Rows from block 2 of a small image embedding model, named by matrix and row number. Rows with one number belong to one channel. Each number is 128 + 24 x the weight over its row's rms, rounded and kept within 0 to 255. All counts start at 0. Numbers have three digits each. After the name is the row's rms in percent of the matrix's.
After each channel's rows are labels from the 100 images, of 14976, where the channel reaches its highest value: "patch colour" is the nearest of a few named colours to the mean colour under the peak; "strongest on" is what is common among them. Only what is clearly more common there than usual is listed. The data: made-up ball-and-stick molecule models. In brackets: how many of the 100.
# convs0: first 3x3 conv, stride 2 (model.blocks.2.convs.0.weight, 272x160x3x3, each kernel summed), inputs 0-159
# convs1: second 3x3 conv (model.blocks.2.convs.1.weight, 272x272x3x3, transposed, each kernel summed), outputs 0-135

convs0.86 061:111099077145118117131142119130133132132116134115124110096121163120132108083107132088085111130124108125142128169105092125130068107144102075122121104126121145142116112126125095083128090102101080122123131131102089116141124114111125103072135085121137133107124094083106143154109115137110123112102137126126117148118118112145123107128107113114068139120094119128133136171122129109109129113121115140100086089085104097084145106090082099068089127110115124133110143120116120072115129060133143
convs1.86 071:145094121110119080137109125092115137120098096139115102118137150113095123117131111116104121081116158109134139151116120128120109092104137122087104101091148094142126137103061109137099114104117122152120124129142101102099127111100103104132104134142125093123088123125118083100119092086109134090162102156110112089095112093121132112119146105093122124089120101143120093121097104096095113119141135118099129115094104112
patch colour: black (86)
strongest on: dark backdrop (86)

convs0.202 092:131123099126094108148137112114137102096147109087141109124181152129104117119111091126115135141131167137143132137127135124168111099128145105102074144157081131157104132113162132120120115127121135157116153104110125156131155141128161139131105132103154137091125180123172156150145160135140115170101113133176123143104103106126124141158137114140060102095104132167110103121125107127141167152114103139129159116098117136121087123134186117097106143108179094147081096154128099114062107103124137
convs1.202 102:101131127114091135107123106135145118160097115117111109153125104125109100078122104088114085139090114123101097109141112119127106115131102094114084095106159131127114110158126083089081117129108117114113075119116148110149115086123095086104120119125119127136127099108103135164101122089100094134114149117111086133065145111089137114123106106090075107120125103103115135125149092104157087096097130075096112147135084078
patch colour: black (80)
strongest on: dark backdrop (95); balls and sticks (80)

convs0.109 109:107136084107124121104098109126123119130121121127120109075092093097123117111108126107097109109087097129117107122085114109109099117119120086126128087116124104126126118120100105124140113096078055127116083134129115100084094114102099126122122108116100110141122110097089098120084115103127130113113120106100119083125128126104121079081097106118141121118090075086124124133096119128095110123136135096102111067141081121098122095107120110087100069116114116121138130114118133141124102127122104
convs1.109 135:137092107158120110148140136113064115073133123104140121081163146102128113137121152126138140123135125144119127129082139134112123142096147132151128133127083111143120107064135106118120140122107121133111141143116067135067107142130120119145142080117093134081127140130120116062133122123123136121151068153134123119133075113138127130091167130142145148122114158144121137097116108138073115130150129124152132109118117133
patch colour: white (58); pink (32)
strongest on: balls and sticks (66); balls: twelve (29)

convs0.205 084:117131080136126136071107116142118123151139139121145111065127124094141117085085133143078126109099111152125102120086104129133087128149120072141118128140121125141114136111121100136153121106096056134135106143118129123101090128095074111107123114114118100167109116086110095160119116126129140106111119126136126103144130122097105078134112119136118126120090083129161136155107125147087128117140142140127112055129096115084140092091117121070082083102114127128134130124141125125110139126113105
convs1.205 112:143082104178111102160124131110085133098126127110132098102188142095122111132123161114141132109118116132106122108096119126106111137099141115172110114114114120140108102080129080112104140098097128140114129141117075124077090145115098099131126098108098109095117121114112103069128112104124131118159080178130110108119086114128126110097181129120134137107101122143120115104101104134069107136166127118138123109098101118
patch colour: white (65)
strongest on: balls and sticks (71); balls: twelve (39)

convs0.157 095:113142081126115124086104117129119128144132125124135107064097114099129119103099127127084113104090100142126107130083107123126095113130113078133127113120120117130119130115108105117149115111085039129131087134121124118094098126097089111119128112116106107146121102086090102140097116122129135112103126117116125094132137122102122068102107115123128133120089076106146137147100127138086126126144144116125106052112082119087137097100112120069097068107106117129138137132122126130126132121118113
convs1.157 138:145083107167113102158135132113072134087132127118131105093183140100125111135127155121135135107121126135115129119089127136109115141095143125157122129115105120153120107073132093113115142117107132140115136143121069132066103138124109111135128086114095120089121127125115107062135114114118139124164071169133112112129082108130128120099179132128134144116109131143125130102109103134073109136160132116141132105106108121
patch colour: white (75)
strongest on: balls and sticks (81); balls: twelve (31)

convs0.151 095:120128130145101106161141131101149102072148106085125117139161156160100123160134092122173148162129148139146138142146141134137163119128146146087086137162106128149110148112151135139092130150143159146115148101108141158141158136129168124143101149121163151081149151172159158125128134129147087140139121134141123158108110102148124164143121126137086101100119152145101096138153106119155157142116087154131151149107146150167093151140159132132127150121155111152057093144125079153068137115155144
convs1.151 107:101137141114108130107102122127152128162115115109096109150106103103099129101136113113090117117099093129132099101149106099140117105137097085123086095120167119110088135152117084103081120100096106103105097119126153121147110092122108113099103118148141114141127096097098110148127115086113113124089150099106117119075154105096125093146089118111095097114101087103114130143124101089148093105088121105088096139107105091
patch colour: brown (53)
strongest on: dark backdrop (93); balls and sticks (82)

convs0.241 058:117068097114106132151113108140108127102141134120146083121096144103125095046116122078091122133110102126111136111113091107161063089119104104109110158116121103131140108137124116054121117133120099103117144129135113150120136107134152140050144115153108144086112108086097146127101119105125131165096124131126107126124131093133090095102138098125095104128118096109110140131132097115132149125114099133085122102098090105107120132120091101121132117130135107124106098148131118094125114107156099
convs1.241 045:100115131084142109082138135115147132178069113133141157170116127136131133112106071120137099144127119130108122114148104143120126118126120113084102101091183154157128155147099136108057118113163130128147093127134140151144186115084119124124145140132147136129106111129083123154114106062106101108169142095118135087070149116100162125174105123092119143115168108120105072128114107146142112090112110103158114136127097142
patch colour: black (89)
strongest on: dark backdrop (89)

convs0.164 088:140071087141118132065103129145103144139164145107150141089165133115144143064089162141091133140124120160129125109090121136151087142149139094133088156163120132162128125129133124107122134128103103145134144125122145133119104146114076125057124107099155124137153148082126097167136131133138132127098107143151119137142135120114123124160137135118071137144093100144156145126109114141090136143137098163132121081124105122085122085100146115067088129142144152146100101145150117101115149108117136
convs1.164 057:139104116150119079151112095093107135111137132132136093124201136117122117149108150137150134146127108142102119103115090122120104145116149122162116087087112136128129085109149098118115138128124124134110110151085100089113106166116116097138109098076109077114126096124098120101119108093121110108189110163106122120127109114121138120112171122107152101097149078129127123100091127149107093142162143130130133070128086142
patch colour: black (94)
strongest on: dark backdrop (94)

convs0.114 066:100136103156119135112145130121136136133123123131087120074091127102131098125102115101080109079132087104149133156095132142116116142174101101124144105119139145146129150146096125119123131120109078105148118143126114121113112114125106126119133121157088097116097110094105123148091059158099114109129145135104135114122113122118130086083125136129078148112121113089150133164117170119105111110127145119128098069115086118109160119115087139078133078087124124122128154108146131066114126097081126
convs1.114 097:148103114154109116157094132107105119108107078130089107096149120121127118108127145109065113080105146111136130156107113124115105110096135139142092108118122092118139125094108110121121112141131108140101126133121098106092116091124123118118073111139115068115103105137114097092110106115114121091142099160091116106103106077131120107108170095105110082086133112110117117117123096076091115138157134124083136123102120099
patch colour: pink (62); grey (33)
strongest on: balls and sticks (60)

convs0.189 103:135142077107135109106129121122139103118120128127086119091105094085113118109085124104092137139092124105114105109118138110092097122136147088103116095106101099134126102126095121147118132072105104119113131126129107082082089111111107132157130113113099113112104125103089081119074113094143116126100082108091120101122111119104127086086119117149124105125111093062110135138094096090096097129132130114117137104131083127101095091123140102104110099128127118101110118124118120089089100123122125
convs1.189 068:114114103098143104111123100095102123131131132057132116109086140082155139140093095171154145112133113103135142117136121102105110083132111143097128120144116073099123097110071164126155087140128124088083157112103127091114113161146150156106138112128104129095130142139140148101145112138131158092099117101115165104137115120113109138097091117138165127110132147134144167138128146138101147124118107145162141120112145179
patch colour: grey (94)
strongest on: space-filling (67)

convs0.90 073:091098116130104080147131154105143126094111111093135136146147168171110147121116111119142116138144127158168129154131111138135133126109148123108107114121101132142104156113178109123115123135084162180126122093101114173159167148085168116101114132106184171098148103138107160151116154129109117117122124086163145184124111123149143182138107132116075135110094146154128110149113107113151161142138102110111133141094144132138088131118142114110097165129112119159083107107096097140090132106142147
convs1.90 098:111127129116110135121108119123141113144125096121121113137138113108089119105138104110126125120109098110129075119129113102136121092121114085112073082124158119122092122149087076119067099082095097104107074116122139114139106113099114098095117108136125112136113112092083087147100107057118085122107143123131114110076146104094138096124115128111108107099110109118096099124130081111143085102101132108106091134114075102
patch colour: black (98)
strongest on: dark backdrop (99); balls and sticks (71)

convs0.188 106:130133096106122106093107112111102116111122114107117103110095087099103107121122110106116117107094105120100104121097107109101102103107141095110116102128112097104112095103084100135129101103099096119109094110119112083082097103096093118125105105122097101159131103112099098104103113105120124105124114109073116086110132114108116104097108106108179119109100088072116113127114109131088082117130109112087100103163091114121112095111094113102108105102102105110113105112108122140119117163120098
convs1.188 116:139112084159108137154152147139067123084129130093133129083149138091135092124107151113130131138114127148090121097091132129099133149112150120145127138126078118152115083090137107092109146102111135140093110148088083145085120127124112104136143078095062146075129123127118117099125133103105119130159092151127099128131079113140136120078161125135125120125128127132115131100134101128100096131155120116115128148129108108
patch colour: white (60)
strongest on: small balls on sticks (93)

convs0.0 108:109134092104120115106094107121113121124136117119117102070098093103117113097123123107094118124088093135122120122087113104117105110111133094111121089127117097125118135124101104122126125097088047131116106130128127117091087126121091135114126125132110112129119123100088096113078127095140136121114116109106116096126119113110128071079112102133124116129097078093115131135109109128085122130127130110109120051123082130096110097108145105084093046129130112127130127100121128119117103121127113
convs1.0 115:134078115159121099145148122098073118095140129075140120094152152104141117129112156116136139116134130131127125121101154111108121128096136150160116125128106094148119131067122112140126130126109119127109163135121078126073109138117103127145134089147114138091138140142121128046131107125124138112140074146124129102130086106130119123113158121151145144124111160136131147111094114132057130133147126131156142097115127131
patch colour: grey (53)
strongest on: balls and sticks (64); balls: eleven (29); balls: twelve (27)

convs0.235 055:108108154123096125148116107133163116104138126145102088133141168141129090105073108100159161149108154134124127118148092104140154102150153127098135121094110087158131149117166085119126115122146152147113144115136125142127127151139155157132131135155147137109097131157108138109092139122180106155121110104151120138123108098113081148138104101151112065079130107125086115125133094108142168145140136127108177162077143179108093140083152169145120164114139085132099097134124133131105102113151116
convs1.235 085:108132097103146112095161122128156129182113125108138153160109098112123132126112115109145103126132086103101129086151099126104132129140118115126094080113173137139095130168120098114068112093129128121117080115120150120156130122086145123107155172126119154116105134116093158190102126085133090119154155096132143119071143149119116119147100130107126118138138101116109068124109111152164089107112084100133094140107087127
patch colour: grey (42); pink (38)
strongest on: balls and sticks (66)

convs0.81 082:122092091132131139073078141146134119145145136116146109092139115106135125074111147140106141133106100176129092120081122135123102127153152082133100118163134112144129132127117095145160124098092083141130100146148149103094089136090082147077140114098128113178153135113118090151127138126156139095115105132124143094135128128108128114139112115139146134114085074117145135141118101162090124129129112135108122081151093118100107082105127104078080107124117112142138129109157149166112119156122095
convs1.81 137:147093092165109112156134126116082119096132130104130117097172136091130099128108157110138127119112112133087119091097113123096110145107134125166098110123105124138108084091147082104098143102095123137102128129096084116085086145121090099135128091085084124089130117127103130082124119085127128125153086164127096115110085115131123119086172128120131138121103124139115125103112109132087103143167122111132126105105100107
patch colour: black (95)
strongest on: dark backdrop (95)

convs0.62 112:099139082104123121109092108129126116133124122136115119077097092100124119118106129111094110110081102128117113117086120104112105128117118084126129086113124097131128124126111110119135121101076055129112090135130118103074095117113104134124122111115104116129114112096093102118084113094123128121112117109112113082125119127102120074080099105123139118125094076092122123126094113123091112122133139098108116063143078119094118099110135105082102064124122120118140137110120127136125094121122104
convs1.62 111:137093110151130110139133130113054113076133129106142119080161145099132121141126147134146148121141121148124132132086138127113124136098140130150123130129083111134115103069130112124127142124102121127111149138115069133064096149133126123139140070117090131090133145128125110051133123126127139120140068143132130116131081115134123129088157132144154152120104167144121139112110114136071122133146129128157131102116117142
patch colour: pink (43)
strongest on: balls and sticks (81)

convs0.204 070:072099107113119084150094168105134127104118114100114159142145127163114172129113131135147101126110128139147112108137133121138133157109137119104113117129117099143113174119144123128116148130086170176119116108105116173122173145085178113115115135097179147099159102144097160137102162108125127111122115088143134159153126139135152191125110162120068125138091136136118113136111086093154152145146101096139133146093134137142084131141166114114097161166107140142098111128107099151093127106132135
convs1.204 101:104139133119116128119107119126148102146134106125111108139148118108081123107142116119120131118110095108130077110134120103140124102131104077124076076124146129106093108151093082121059099085096092093109076106117146116147107119107115108103116107121120118136108116088067088154104113053128095129088150120120122123078148104096124104114120125125111120105099116117091109130128091106154086087099127117114087124111087112
patch colour: black (73)
strongest on: dark backdrop (92); balls and sticks (77)

convs0.221 105:112134087113123119098100110124117119131120120132117114073093092096119115110108124115096111108089102129113106122084112111109101119119124087126130092118122100121120117112098102128138115104083063122118089128125118101075094114103095124122118107119098104142117107098089095118087110102123131115110122105099119079125131125104118080085102106117150116122090070083125121136099122127096101124138140094105111070139079119096121093102124114087102073114111119115140128111116134142129107129125101
convs1.221 113:137095101159120113149140135122060114074135129106138118078162144096128111140118152127139139130130123141112125120084138133108125141101144124159123134130079114142114098071133104115117141114101121129105136144108071135065101144127119112140140072111086132084125137125116113066134127117121135122146070151136114122131076116134126130085167136143144151123109155143121134104117108138076113128150128123150130114123117132
patch colour: white (63)
strongest on: balls: twelve (34)

convs0.68 086:133077083122110127101104131129137124097147119095157128136175151112121130082103123149082124132136143155150114112110121141166085111125133101110091165153106126161115135128161128090113123128128145174123161119121140174147147156128133125075120132083172149109127143082152130152155153133115114150090110149186123153121111121107122150170144134113074130131113126179123132112130087117133167135142081146142164114113125109102105110121169106104114149124151125148085096146143096087099121120102128
convs1.68 101:111128129124117136132126081127146120151106105123127100155156119119107105086118115098141097145105118107105065107142113110132114112136119095120067044106150128153120111155102087116066103117124097108110074125115142101147115122109108098100131122119123115137116104113076114157096125045111088125141145139117107126071141109087146109126135113090102105096137113117110119117142098133151099100119130104114116138132081113
patch colour: black (97)
strongest on: dark backdrop (97); balls and sticks (80)

convs0.143 072:092118114136090127144146136103152121079152117089140103118090170159097101103154100114134143133118105124137112137140112106174131101141142113098082158128111127140116154118128097116102109144113138128105169095108115175145140125122155129116099117107129152092151165137126149129097153132127101109113129138132113153097144094170092151103129093097083096109107127131102098153141108128136165116110082166105135149080130131156113116117130120114106150109176111142072086158130091158081129088158140
convs1.143 099:105133123074116138067128155138147115161129118132125116146123110098091128111144084106118116134117076125122113102142114128132128117132080078091082111123164145120069125152133084102086131072087128104133090099133145126148109099094108109104137120131128138125125121082092102160103120093128086133100147091122116120068145118115134080142094127129103100146090089105099090131125105120151086098091117104104078149120090094
patch colour: brown (80)
strongest on: dark backdrop (98); balls and sticks (76)

convs0.16 117:120148086114124116098107112119109116126116117122110110095091093098113109126107117098107110114086105122112109115090110111105100110122123088125129090108112105116119109112093102122138107110081079122117076118120114089078101109094100124133116101116097101141121096103088101117090095112122131114113131099087119082117138119100115092083100105117156122116091083073126113133098121123090099116139137093096097091138082117107125100106110115090110090102094114111129122108108125141128110136118100
convs1.16 136:136104096153118127145148144130062116069131123113138128072158141094125110135124149122138137131126121148107129118074131138108131151100147115146125138125075122149114088077134109103118148108105130137112117143111075142075113137130123109141142078110076140080124136123121106079123126120117129131158077149139112124132071116139126126078162131139136138126114138140112129092123101142086101129153127114135126129125104127
patch colour: white (71)
strongest on: small balls on sticks (63)

convs0.46 096:105127080125117119092103101131111129140134130120154104060125120100136115093097138122087111121095108151122102127085097122150088119120114080129120121141120122139118131123122101120137113094092035135113100144120121131096092130105084111101125119116123118150109123088114101148107132111131130116110109112135113108137118116106116068121116108125115132123086084137145142141099126126093136130140129122121109042120091126086139096091130106065077064117128122130134137126125128127126133114124117
convs1.46 088:142074123168121085151124122095079142095130130104146097102176143109132122139126153129148147101132135131130136126097137123116113127099134133160120122105116110142123125069124101135115136120112128142123147141133076122068105155121102121135125097129115102107116131132119099046137102122127139108153074156123126104132093107127116119113166123136159151105104127152131122113081115135059120137155132129159132094102113140
patch colour: white (64)
strongest on: balls and sticks (84); balls: twelve (33)

convs0.217 079:117113097134101082153149152105134130099107119079113125138104155146107133115131120100121145146135112133153127149138112127123097133113148089108102119109094131122108149108121091113118125116079152151125135084093104148151138125070164086106106118119165143101146080110063154145081136129116119108116124085123134165131131112167140167100117127137061124118090130101130111165077114124136131125141092112098124138099111124117100122115118112117081148148115117138084108107091089107085135101139162
convs1.217 096:109127134095125120110118139112146120152118098131115131139137124108084134122140092121110134117119091109139083123132103109134122088119100102091070076120159111130091132143081094122064107075119105105117071106138136103137125125085125115097120122147132124134088124114075084147099101055123086133115140120140131103062145112100121104131123140112126117104100116124093072130111087103143089094107114124108097124116087114
patch colour: black (91)
strongest on: dark backdrop (99); balls and sticks (67)

convs0.248 091:147062093128115128079101137135117133122150130124157135106163148122129150069086154147068133126117132178140127121093112126149078136117145098112089155140139120153128138132135118106110140113110115160126162136135138161123118157134097132061130122101163131135131137068121110140133156117107123150099092144167123142145111114103129137160134138110090123146113107149126151133136073126095157147145076146140135102137107121077112092099158116074103150157143136153117098142143126083116128107114133
convs1.248 070:155122114123136091137108077104126113132119114130129089142179138117105119152096122135153130146127106113089114089125080112121114128130140097127092076090125122136127075132120105117110112129118107121101107121087124091127104162122124108139123099060100080115120109108096114136110119075115106100179132164106135120117118113111142115100169115097157129089139119132110112115122126145132123143167130127141120083129103151
patch colour: black (100)
strongest on: dark backdrop (100); balls and sticks (74)

convs0.236 110:152187105109124092104147112094147093092117109098099115089112090106094117140091097124119126126105136098099109104111158113098109115110142107108121109115104113113101106104091140169112109088090116133101112107107110099095102117091107108189097115117108109119099132126100093105083133113158115110107108099088121112106114124103116124095113127144140099096093111092100109122080115118088101124141122105116117107102092138110117087143131125090105115098121103096115096134105108121094107118123104
convs1.236 069:103125084108127101114129088131119137154099142106115131130119117112085123096106095141132134114111117114109124134154108133095124102148129089086150131102144109108107055147092057106104114102103113114119127127126135089136118138140125148107139160108074137095081117104111118160145131119124166116133141115141140121120115140103085147068110130111135181115114182163115120146106152131137178097102123130167115147143162164
patch colour: grey (100)
strongest on: space-filling (64)

convs0.42 133:171193122085107089123096124091130105093108091096113109109120097126090104141131088133121114111113125110108102089105140094100117105078094123115132107110101104086079125081119153114119111136088115138094096097102151122105105146108121105174077144106117121115133116119110108086113130095128117131121142091117110115085146120108116126104133112104147111116108093119095094097127123120104112104161118101138115118090114123114143104150138109108110115105112097103116088127091107181130105135114110
convs1.42 063:141124079082137135093121079142109077123099105144112136114127114113094125133119090128099139125134112129114166134116113128105123144119107103074131149076115127114103041134116073123130149091098149142138120108128109102112113134126118117124116165081069123094087131125127132154097128154113127131129125121145149111128114119115074155057135130136152137159099145135093111115109115106136138132138104124140121167147124147
patch colour: grey (96)
strongest on: space-filling (79)

convs0.207 091:124127118143089089141157153105156118090123107090124124136125171171100139141122101124135152142147124155166136166127120134136140123115151118098095129126096145137104176108165100133114125143094155174127136085092129175158150158089157114130106136099168159091142116136110160146107143136117113111122131102150142180115121110158143167123115123118079120105089151133128099175103117126142146140135093128119144134089130144134098127120137135108078153121130108159074102103102081125078145105128161
convs1.207 113:112128129116111134115111133130141120146129102123115122136130106102084124109140113109110122122105090114138087117131103109134128099120107088113080090131159109115084128146096073117064113077097101104109072113126137117140103103091111103093117115145128120133116118096084088148098109070112084133104139121132118111070145114099131090123110131112104106099097100115098090129129081106144082095096118110096092142117077096
patch colour: black (90)
strongest on: dark backdrop (97); balls and sticks (68)

convs0.138 102:116126083108124118108098106124103126125111124121144108062107110094116115086110128099099112136096117149123124120091101111113099113120150086122123088107115090119112138121106093124131121090107052134116110119134143131107086134127091131116123139138119118125126107097090093112078126105144133148114110112108122098120129114119119073094107100143124101124105074094115131128108115143096131130131142104111115062132081139086102105091166096089103056134127119120136134093110129114124107101128124
convs1.138 085:134081118158133076146134114079096097111135100065137111107120157110162127130119150132145130092135118129140130108111146105111112116106141132150115109126117085137108142081113135156128126120106108119108165129132091124082122134099125139154124114166130122105143149128124107058117095117124125097137085135120148090122098109129121108122132117143144128123107162116120124121075117134065141136141115144157128102099120148
patch colour: grey (57); pink (43)
strongest on: balls: twelve (40)

convs0.14 080:110134085134130149076108125144137128157125140141155120071124138101147117088081140152076112094104109161141109133086107132133090135147122064144132118130120129144122140118136102139161109095090052147135112152119124125107108130096088112115132113112133121150117115085115099163123123128124142102110128137158131107146132130105103082139105124127114122111101099136153137157109132157099144112154158135127107049123101122089142101088104118060095090104113129141152149118141134126131130107108108
convs1.14 117:147082108164110101152111127110090129096116113123134092102193144093118113130124151119141130106124118135112125118094110128106115130093133108157105115110115109134104102081110075118110134095085112128118126132119078126078083141113102106140126097108102096101117125106110093072119109104119126113154088178129112100115093111127128100101177130109130138093088123143115108102102105134074108137161126116141115107093102118
patch colour: white (65)
strongest on: balls and sticks (63); balls: twelve (27)

convs0.117 085:086110121117109133114093121127113116140143124122101096069109097103139103082113131093094120138100070130120116130114111125109141116122124130124113092133138113137121144144086100117131119116110069127122121140135112117094099116139095143089138120129092079136096133116109100128083115110145139092119118126099122101126104109096125078069113121154068135107117105097136141132127125119093105127110120142128130079059100142124136110099113121088108049097138116117128155113139152112109095101102106
convs1.117 075:131103125189121113171116124098112106126128120097121075116168153123141122093122175098113102104113134126149115126130145103116112130116126144191090102136135098162114154103108105152121116120111115135123171131137112103106103083098102137135089123177140094114141120113121129088118119123117115082152111169103122113109115071124126094133172087116108099093117158107134125131111115102087137139143131126126135090113142103
patch colour: grey (46); pink (33)
strongest on: balls and sticks (72); balls: twelve (35); balls: eleven (26)

convs0.70 084:127125115142099100149155138103162092077143104087139106128152167161094114138132070117139141145143140145154132165136130136144140110128154114091085127157092146144106158109161118143107116130114151153115153096113139160152153153120164133139099142114154154092132160154157157139132150143135112129124119136149138167099109103147123152140120112149094100086098147151111095158140110142145156142113096146113148140094137151146085132129156128105097149101165093154069085127120090133062127099142140
convs1.70 116:102130131115099140108108119134144121157117109118104115144107099108092117095133108104100107130096093118122097115142109109132117102128100089117089104124168122117090124151110078107082125092100108114117084120125146112145108085110098098092113122141130117136127102094097111152112117092109098127094142109115105122069144113092132098130093121105086101112098085107103113137137095099148093099086123096090094154123090084
patch colour: brown (46)
strongest on: dark backdrop (92); balls and sticks (76)

convs0.55 125:125135097101129113101109108117108112117109119123114110120099088108109108125120111096120103107092111113100106117101111103089109113110135097118126081120115100106117096108088105141130099098092108124111084117121102072081105096093104123133109090119098104146129107124099104102106105106120125102130123101072114084112133125113112112095099102112174116108097097071111109124114119122092074115135123101079091111165097111126115098112097109107106111103099113100125114101110128143122105153123092
convs1.55 131:133121084149120141146143151143064109077126119107134132078150144092121104129112145120138126152126120153095123107082122132102136154113149113140134140125060119137110077092136111097114145100104128130097105143090088150089109132128126109144147078093061141080128128116121115103114138110108115132149096142135111129131082115144134123073155132135131124127122145134105125095141104137109101125144118114127120154139107118
patch colour: brown (37)
strongest on: small balls on sticks (99)

convs0.124 073:143117100130105100163161100114135101104135114078135081125165142095106089114109092114103153142124178136136132148147131124171095092122133103112095140140088135144102143110128131098123115133135119136115138103109123163119148158134162128122109140114127110104126174125160164144133155150134116192102127124167123112102111107124119115145142099147047098106118120157113106133115123135136170149118111132135160114095099139122103131150187132109119123102176090139090099156127117086067116112134139
convs1.124 104:087128124106100139096137089141147112164089110111126113164126117122097099079108097083136069151103104114098094108150122124123112119142097098109079097106162125146116119162124085099085120127102123113121091106122146098150114099115100091116138143144129139134115115108094142175090127099099092129129153118122091136054137111098132096140119100085079115135119117117115123123152108119152106085090112079115115155144091088
patch colour: black (74)
strongest on: dark backdrop (93); balls and sticks (80)

convs0.38 144:145163116107106085112122108089098110073105091102115103133113117116088096152129097104101104099112131104103106103114109107103113104111118118094125112101107115109086105087099113125094100124104128122091104091095107109106125116121114098157075119112105116156102106111109120093128083121097095136134122108107109116090114114098100114110120115106172113109125120105086105124103111098117100097117120110106106118183112101122116114115087123127133122093113103099112082106093087120130122166108104
convs1.38 173:138115098145106170152102134155096099093125098101127140102114142102157099129110142128128124149134135157104136130098108105108144141109152136134138127130084099103133079108134151103145142126144117134100121157093097154102115135132123095148134096089086107101151114147143115114099129133118110105121104129106105117150100128148148103090134097116135106107148133114110130096159098117111116151142113123114122219130104114
patch colour: brown (48)
strongest on: small balls on sticks (100); balls: three (25)

convs0.168 121:112141082110120112096099112119113115127116119125106108094095093103116109124107116096104109108085110114116110112089107106105103114118115089123131086104115105117117111116097103117135108106083076127116074122120111087079103109107100124131113095117099108137115100100091102119086098106121129120113128094096115083117130119096118092080096105116149123118089085079126122125094122113095097116137139086095095087135082117104128098104119106096111091110101114111132129106109122137126105129123102
convs1.168 103:136103108150128124143141143128053113070136121121143117066166144098124121143137149131138143130135123151123129129075137139118134148103144120144132137130070118151116098074130112118124147111100125134113121142119073139068106140129134122143141076117087134084124144119124099073124131123122130129156072145138126123135077117136126129085162137143141146127109148145114129099119106143083105127147128125144125128123108136
patch colour: white (57)
strongest on: small balls on sticks (60)